Weights of a small audio captioner.
Model: waveform 16khz input, encoder arch jasper, encoder depths [3, 6, 6], encoder widths [96, 96, 96], decoder width 256, decoder norm layernorm.
Training: soap at rate 0.0032, 1900 steps, batches of 64.
Rows from block 12 of the audio encoder, named by matrix and row number. Rows with one number belong to one channel. Each number is 128 + 32 x the weight over its row's rms, rounded and kept within 0 to 255. All counts start at 0. Numbers have three digits each. After the name is the row's rms in percent of the matrix's.
# convs0: first width-11 conv (encoder.blocks.12.convs.0.weight, 96x96x11), inputs 7-13, a 11 kernel for each
# convs1: second width-11 conv (encoder.blocks.12.convs.1.weight, 96x96x11, transposed), outputs 7-13, a 11 kernel for each
convs0.49 099:105031126119146104075051114075045116154140125090132105119096101171129125113086126130132120102173077123106117141147148101087120056123066114119110133141180124083141054143142185091119171126171098127103112136114105127144134125156182163
convs1.49 106:137179159176175184134134104130143107097139128112074075060114163155126127132117166184110097139126182135133140121097073116062120129075038081113160140152090103203159218119080063129142125100145149099140149136090155147130181096154143105
convs0.50 095:109143077125122116147087139134118165154152093153117097108106150185164075126183096133100136118113157123114102097095107126111149131111117105147148135101156144135120146150137154151120125172170101139110155097109114097043133048072159118
convs1.50 097:142104121097101128180185192199099125145128143081070112143153143125125117116065185159130124122113150136123137130120120115110112153156094130180172136117171173158095160064109136177200149183155124128139152161110116090098127112146197194
convs0.51 102:118105118104070134128111125153125093076083149164134119095148175086077123126128108148134100075119182085161104156122156084112133153118097118165137119146132160123110123078160074178095119122116112115098171099158124112165115110156068154
convs1.51 098:115106127127136138092164154129159127142127103119113154097143167098110108146141133161156128092129148106131122091156137137114123107148153097099119142179135097157100110140112147135142090101114083063136176109160097144093143104136183140
convs0.52 098:140121178151128170151058119118127140164188140096157101126152153138131165079121093134152136109130144090130150158138105103093114197186111134047116096116135092094146141157101072163122161150156196103127157159173154056153162142159111093
convs1.52 096:169135164112104130145147191052149160113114150140157121083153131127092157122072161108160140142136137141096178070142111125071083072172096139188134137132102094113118139117099159195161170107155161145119138156153120118092091161079114122
convs0.53 106:119133157159138132132179129129116129090113093106098080109156113143192132076135162167099114102151146105129116109147145144170085100104119142121138129135132145180160118104158115220089102085121167131137094100189224096151095108122156150
convs1.53 105:137140023137094162170118078126168155133096146153103083119052100089148131099141120174099133139114145162169213180160090083154140100064122112113089117083123090127157112117187159108144143073129182132158089142117125160116105104134193129
convs0.54 097:162149103118155111159126071176106131124142106170144130164147112111131155154103077146147182155104113163073135121181100119120086014199214111143124125113147116183107173073151195078166181096080126087118159132228085121109103132070131177
convs1.54 090:131173111099169114071170113073119157045124127105149137127153138176112090085106114147096174156132088095120139157130167162139141116178162155132098142139107083129099137148129146147147168129112140120109180089157131152198122154131164159
convs0.55 095:083138163126132121098174122163162156129101055145093116123068094113112137162132143156096092098110174122091093106138137125154128114127131103126131076090046173161104126147116097090098163095075129108157099146191083149130125121160138142
convs1.55 091:103147134127146159080147137130138116110061103095110129142086110148129135114135147153120157179126112076148116115107102127143138133170098117170227106148118140089092107120087115102089133116156122175164120103135089159123130133117108203
convs0.56 107:123189155083141117157125157115083146189115124123127157099147086076124122151143133101134150113128141176152182074164112147108200113100098109159088196182136130162150102054137143122089157135131130144113140114165081155158135109169111088
convs1.56 110:111138084120036149151097125122082153219124120150086113118097108100091064120168083188137152045106062166097107155186110082169087114092103107169146077122136149103113184149115137109127161090109149105135146119129121169151159093129132186
convs0.57 093:094157148167106087102134106113084156154132178103177092118097128118156114053116110077147142134120170104145102227173149124085100100165048074083083096137119139155104078141124082173125136153157089098183136116080127139118123121122134126
convs1.57 096:115086103145118151119165051131165131106083143124115162109040039119103200100148182167125153160109160168132108137114172121099114120100151168093055119144060070102119141120155119145157174118088075108112109155075114105148128112107146125
convs0.58 094:099114071178122152139178128115162059159091103160127142129093163082090128120098109178111150116140129140115117138051153133142158148119106083152103149144103100097121164112157109118187190092110057130137138231081117183133136096180181124
convs1.58 093:153120079088153120096112143143149121117114096073129123123144076060141090176172165112042095125161181110105124181194101163149120111105105108109099166154120091136129120097147141140100121164154146097161107106118138123126142118107183085
convs0.59 101:160126161110146100128066126119133138112114133133117099091189101174103095139113129170125113149134118183159137094107107059113116141167101105159123191071153088147114146110088093079111126156133138107164107149127135086120103165075160107
convs1.59 098:124154193050115201157117100136100124124051104130116136137115056128164129109133087149168150164150117100074117111115039129146130112130121136112121116144151126119097151154087165140138046093133141139143028142082107109071073112132109123
convs0.60 098:104131125157141146175086128155132125110130149120172151116158144137103107158135161117177147131110098144143150125197177095068096120093136132147131121130138111118178141138151144074111150138057120133119124097163094102090099131158165129
convs1.60 100:137046102068173138122103115154126163110142160173128130170102103164121117170099075108127086138186134109157180146121118139133093121181131107137138161135095156147177139164110169141138095118135142083132094141106133096118101081170138135
convs0.61 096:191125177138147109128100159084118142120051135154119200207147126119132125067081097088075072094054046121107125176113092142114171143168083080111153140118124100122109147177178154149116130120138106155135152119163197157138067131124098146
convs1.61 091:126054127111174139150123114057137156157097126120128095077069124097139123070128148115094156158099103161151106090146090077095051156156157120092091131162182141100084141195154126106142179173111162157156121117115167084109063151169134167
convs0.62 100:199142105122156157103096156135110154188125173188156089111120163103139092133117086144163120063123100230107097131100138152131148125123216194177126105049114138151074092105152157135100112105153121165128159123129105122149131112120149122
convs1.62 098:122149154105140153102076094142128131170124149157179138089163110089129122115189086134119110131105091091064075172055045143130123122142115130100117129102143118148227122124104048140117116145110102117095113134105196159150142172127119118
convs0.63 101:097101127112098190130092133144153125122078086152123136135128096150159125087089192074091162161118146111127140125140155116104134140154028095137102125167143110117106152098135167100102122135165117115071132156171148208087118090109169112
convs1.63 104:155119116140170203120115135071080116123111084089108146161102121160186122150132133145124096129176144132156138157161065133194145128138170199107095132102128167144079104105132083089094148115173121136106157115129137169135161147127068072
convs0.64 104:121083161118139168122137147179087181147121119154099155173100138089130079147096128091137104161149160128178176180111156169077120090134124131118157130123151107136156095131164111131085166101138095145085075098141153091147140093138109152
convs1.64 106:120125112052154121132149152193150086096123098137135094142174153090132055125153147156120101161119133047115119103132126143095111106083140199102140092187136136108138123123078134131132136139130158128128092157177165144146163168172136192
convs0.65 103:115105106109157126068113127121171087176147124169135156141128103076131142178056141128130099119157127140069124124160171137120160102116091114170134176113173090082090131115153157150121141093129111098134082095100128108149111148132181125
convs1.65 103:079137158134168085152112146139144118121109108146106165118124101107142106074147135104149183087089121124090108101122117193214140119123159104062150129088090073146112109151114155161154086119184174139116174054127167094106135095144133165
convs0.66 090:134097113129139112127146133154144148150115111128133104127087154115131051114132141198158103127119172176118106098091160224187176127093140083135173139115100114152126109095056146131141091178130134134141129120102098115176164105201169123
convs1.66 099:097147146134149117125166111127135101140142134166130137153134182178123139131164136126144119141103167108076048110115146196142139105086127218130119115140135087088156132166083097083184163121096089086126097161165138121142100092125136143
convs0.67 095:091128075118101119131174101096081121175093160097035080085145162133155146092067116109079152173156089124128133186111116099081101143099034062094078134125129109102108162079049095104164111125156137157115141127161192160208169150120128131
convs1.67 092:131106157124090097162104120125094121144122139100068118073161127182179149096095135155108168105140114217106121060108110147193144132218061067081106143144130165121057124079127131081104063119177176181198171095164175086100154125134109170
convs0.68 097:120075175118139138107162177190136102164164081153131115138168149092116147191163127156155101126077106116096129162169109035136094144148100160105144120086136154167082137165155179197159143172089071065132092116147129137086130151109206110
convs1.68 106:136167177125090125145109137098124164162157138112074141106126116133123145177195119130139125115181129120102173146157123151183130103141131155164091078089078082102158146124158120161118073062164148095076173195090128085102093145162074073
convs0.69 098:136114117124149081094147119108137138099144186137099128136092136132027130101160160101114123096164121126088129153097145192149190105110117171133124153073109135140150114122119081143099089104108120127109126110135132059078121172144143115
convs1.69 101:159108096117108125151139127117125155151150092185113131086150102135096158128151060147109101042080129153092143234138126112082098085130120110118167170140138159147118144134142135119166131060108166136144133178114149107111103171133052094
convs0.70 100:125083115098138128189130159118118173124143146161140087064038075140114188122116111158116131095154136106104130121142116130127115128118169160116145129157144105096088107117150142157180100101144107065128099115110117060079080170130141152
convs1.70 101:154170135147127199156140156118130112089099110097129083098123165118205164113133128150161054122145119135134139107089091119060154145119126048118169154138142141150086101137145119166125120146157069099141162115152091141114136130124103106
convs0.71 094:122133141118129085072118134116173201139116103195104164178131123158099125128125128134165192162089153134124115102142119167127162205195141162179109117136136143163119123096136143146118096126152066061130127136062068113148080111109124138
convs1.71 090:088106189197160144171114095096116137140151131091161137126147131085143150138108166158146131072126134130102100174132135109124150079081167166141226124146148143156097160167182123111072108041072111111072173170131141147109141186146169156
convs0.72 096:157132125155126155105094147169183152117155111150176140165109103121159091099096098151180119119171140125215169142119115120199121131144130147170164151143078106152184141159134127107138127127116098126146098129164141130115071117098083171
convs1.72 101:106101166075107119124109129097177122111183119156187158172136129171092087111109085134156098146153111093120089048099094165120130168178162194152111124111130109175122171096131149117095119125127091085143096154187168162128154096133138092
convs0.73 104:112096142146097115155133111120129129155174086150086143125193083097100165117139122113128118098147113107105120112165141136063110132123155131118126135096152064152124183173137166101132139129111149106105153109171110165091110083133126103
convs1.73 102:175114073130132161140127156135076145095137136120142145188131124175099189135126143168061159084121118146108089126103112095098108087138072086177132137131129120149145165099160132069133137116139152096140134104146123124151148136136139156
convs0.74 095:102143140132068130112107172099124144151094194088147125147145173158204106147099176132137145184151193163115081112095145159149118120119136109090120171134121105180192105087137169153143125180128120127167105148123122120072153067117089172
convs1.74 095:158124079149093108105115102141112138180163187111120209115173171097088117100126114080166168138101096187145202095127099138109133172076136143181197109105143149143129166154154187065077124161156094145174145142156147152181163111064130068
convs0.75 098:098087119107178144157162089155171087105073088137067160154115105127166081093139123101117132140142197149131123104158160109116105155185146153144128126142157133128136139181182101121125121087158127137173140137158142117105128103068115099
convs1.75 097:117164120104090108158140111118059158093143158146163085126159080097100152148071126174124164164087124153089052164176134097124126173181159121090084116106074051154089094088120046089099111103141106196180163136084114108100133061095098073
convs0.76 103:162183092193103132171143167115077033148130177162160091126124146134098188138108075114099126114130082148160149174172100118139162110168110143161148159158104109137158103145134110154115157140129097118152175111173121137104180099160111079
convs1.76 098:173138128156106148091139075153093113106116124106128141186155170111102089139150151141073108069109075143108114110092166157133132102143085135176150194141138139136128151089146101156097130146110154172156110112111129084084154132155082095
convs0.77 097:109143158135131077160097147169166157102044075078107168175145145158142148155110111160146117167136124142134133128089124167152124121124139129132153104093125152132158107080080107101121181159107135101064136150135117116172112172125145137
convs1.77 094:197142167167175156094110093142158153125094104086098085136160154088127150098112166134165184158130178138147153144093119131140157104061128123098136150143143105169157203097127153152148184125138122139120177144132138105154143168178095101
convs0.78 098:127128089112148109133119073155187130088167161122102114152132119149171183156141109085144100160124137130138099117145148141118100085163113127129074155162109203191167165146127132167129136102089149164077140118133085126151209156132053157
convs1.78 104:093144145139121170138144149136118124152121135166155168115122110139124089107136055077146138138110167084211185129149173157092120070184141109108124144213134085148098142115090156161108156196140102097079155109106125171092125148085108106
convs0.79 102:143111067147182083140114168174121135116155171145108153026144059127140132229125158112165093069063150116143131098118101167041193131123128151111115117129162148058139205132117152094057060102097200119141114140111152113106177087152111142
convs1.79 104:156070126102135129123116116117111109167142148141137106166112145150135105160135153135087034106140129065113156085133134056131150146128107130109127077152186163144122116090074089128158092168127167161126108129167161141129124073158082060
convs0.80 094:076080122177130106135086166132189133138148177143119108105144101157140128111161143118139138135175110075128147105150143095117135077151120138159118165161060099099102090190183114124101131083155114149171111083125151155117145109136090167
convs1.80 102:170080101153107136091161075178094095098145110166123130225132103070051111080111168129104129159073102111104096056106219172164112122179183145181145084085104138146125086084106161125126125140191097129146116143138104079139159132138128124
convs0.81 095:148163126089124123109120180111163122178117120084070080125095128141102097150147133108142122134151160120109133116119134103084119142134068120126158127108126130145151084126118112116116122146148168154084101115142172179154157137134144156
convs1.81 089:114125156174147201112148140166140107121141134121072106150157148125136151106161157077137158083100101199140152141148149099142151127111096169151124185154111075139111055125167141177144187164129162155132040121148147114104159088170168143
convs0.82 111:133101121120151097143108137161164150125165104172157169130103052087146096116103109098149101183045214084152158095097152110066170129112145083129111123141135108104131118172136118143158183081130086084120136097181146111078100174154205176
convs1.82 109:073191080127113129135112126151122166166184109175095115123125132156163085154104134109097153143167094120134169173154116201131094053143099135133114118133130155171085111216176143149058101160117133123161150125196112152131079186069127129
convs0.83 107:041190147091112104139149163134162117110180143118152122119143101079109123153129104130199105139142175124159159158121145105125121149133205122102133142101142150106094178163095108109119105135130100114080064175156197119084127119120233123
convs1.83 111:154097085109143052159116143166109165178059126176120173149176182103143107098102134171128098102154113086141127120112130160174201138142155174153122128149123116139124103094123131128144060145101166112124154129137127156104137143181170131
convs0.84 102:199158148103140157136116113123168165115163115132120126122130045133220157075112126137116112154121135145146123145165189100107072110140096159125147183154155165160052124120175139160152087129108093071124197126151119112185083168133117162
convs1.84 110:102151111139094090089152134146130175175128128123112095099096142117166158129152158105101138146159187179137117142133120109173134098157159113108172162100149097138077058153119086101127102166129176138140157141126084180065120139102125083
convs0.85 112:101117139125119113125147124129130099151154165127095147122141136085129167123115202125160117143144146136172072142162132104167114179103102188152142101122151182111153156152084136151132139112078102124131102163113118175044156101141210134
convs1.85 106:166085173080166139137062133129091134087124160087155114142141146136097217086097142162094139176139121083113136088164140120113184131134131117108131082128154133172151102070212148123131137113150064135155128153139119146108148145158158134
convs0.86 101:143195164115176093132111153130070184204148173127161121133176090080174110162136110133129139162079107153184125085138149053100075151192143143125062110125067115119130104129106189179083180105173116112122101095105160105140103118101084166
convs1.86 097:156154177160164168112132095071007163121139157089082143149132183171245185162152078098142099058031070174125116119126137097189117088159085079160103127142148109115168155138137114137115157195085080107125187174126084104119149140128115174
convs0.87 101:127186160089113120192133112158189113146126124101157145123156119126153110129159172070066090141188116163172125159142178163123117137152103153173142047104129176160094179092109148163127107192194163168121119139105100145101181091073120159
convs1.87 102:153096095142137181116129150104092104123102157103084110125151129109102170133146164141124080113070105101025151189120129137139106149123085108142142158082126119178127128196117090127136081136130154145096116134110140169146195107099089111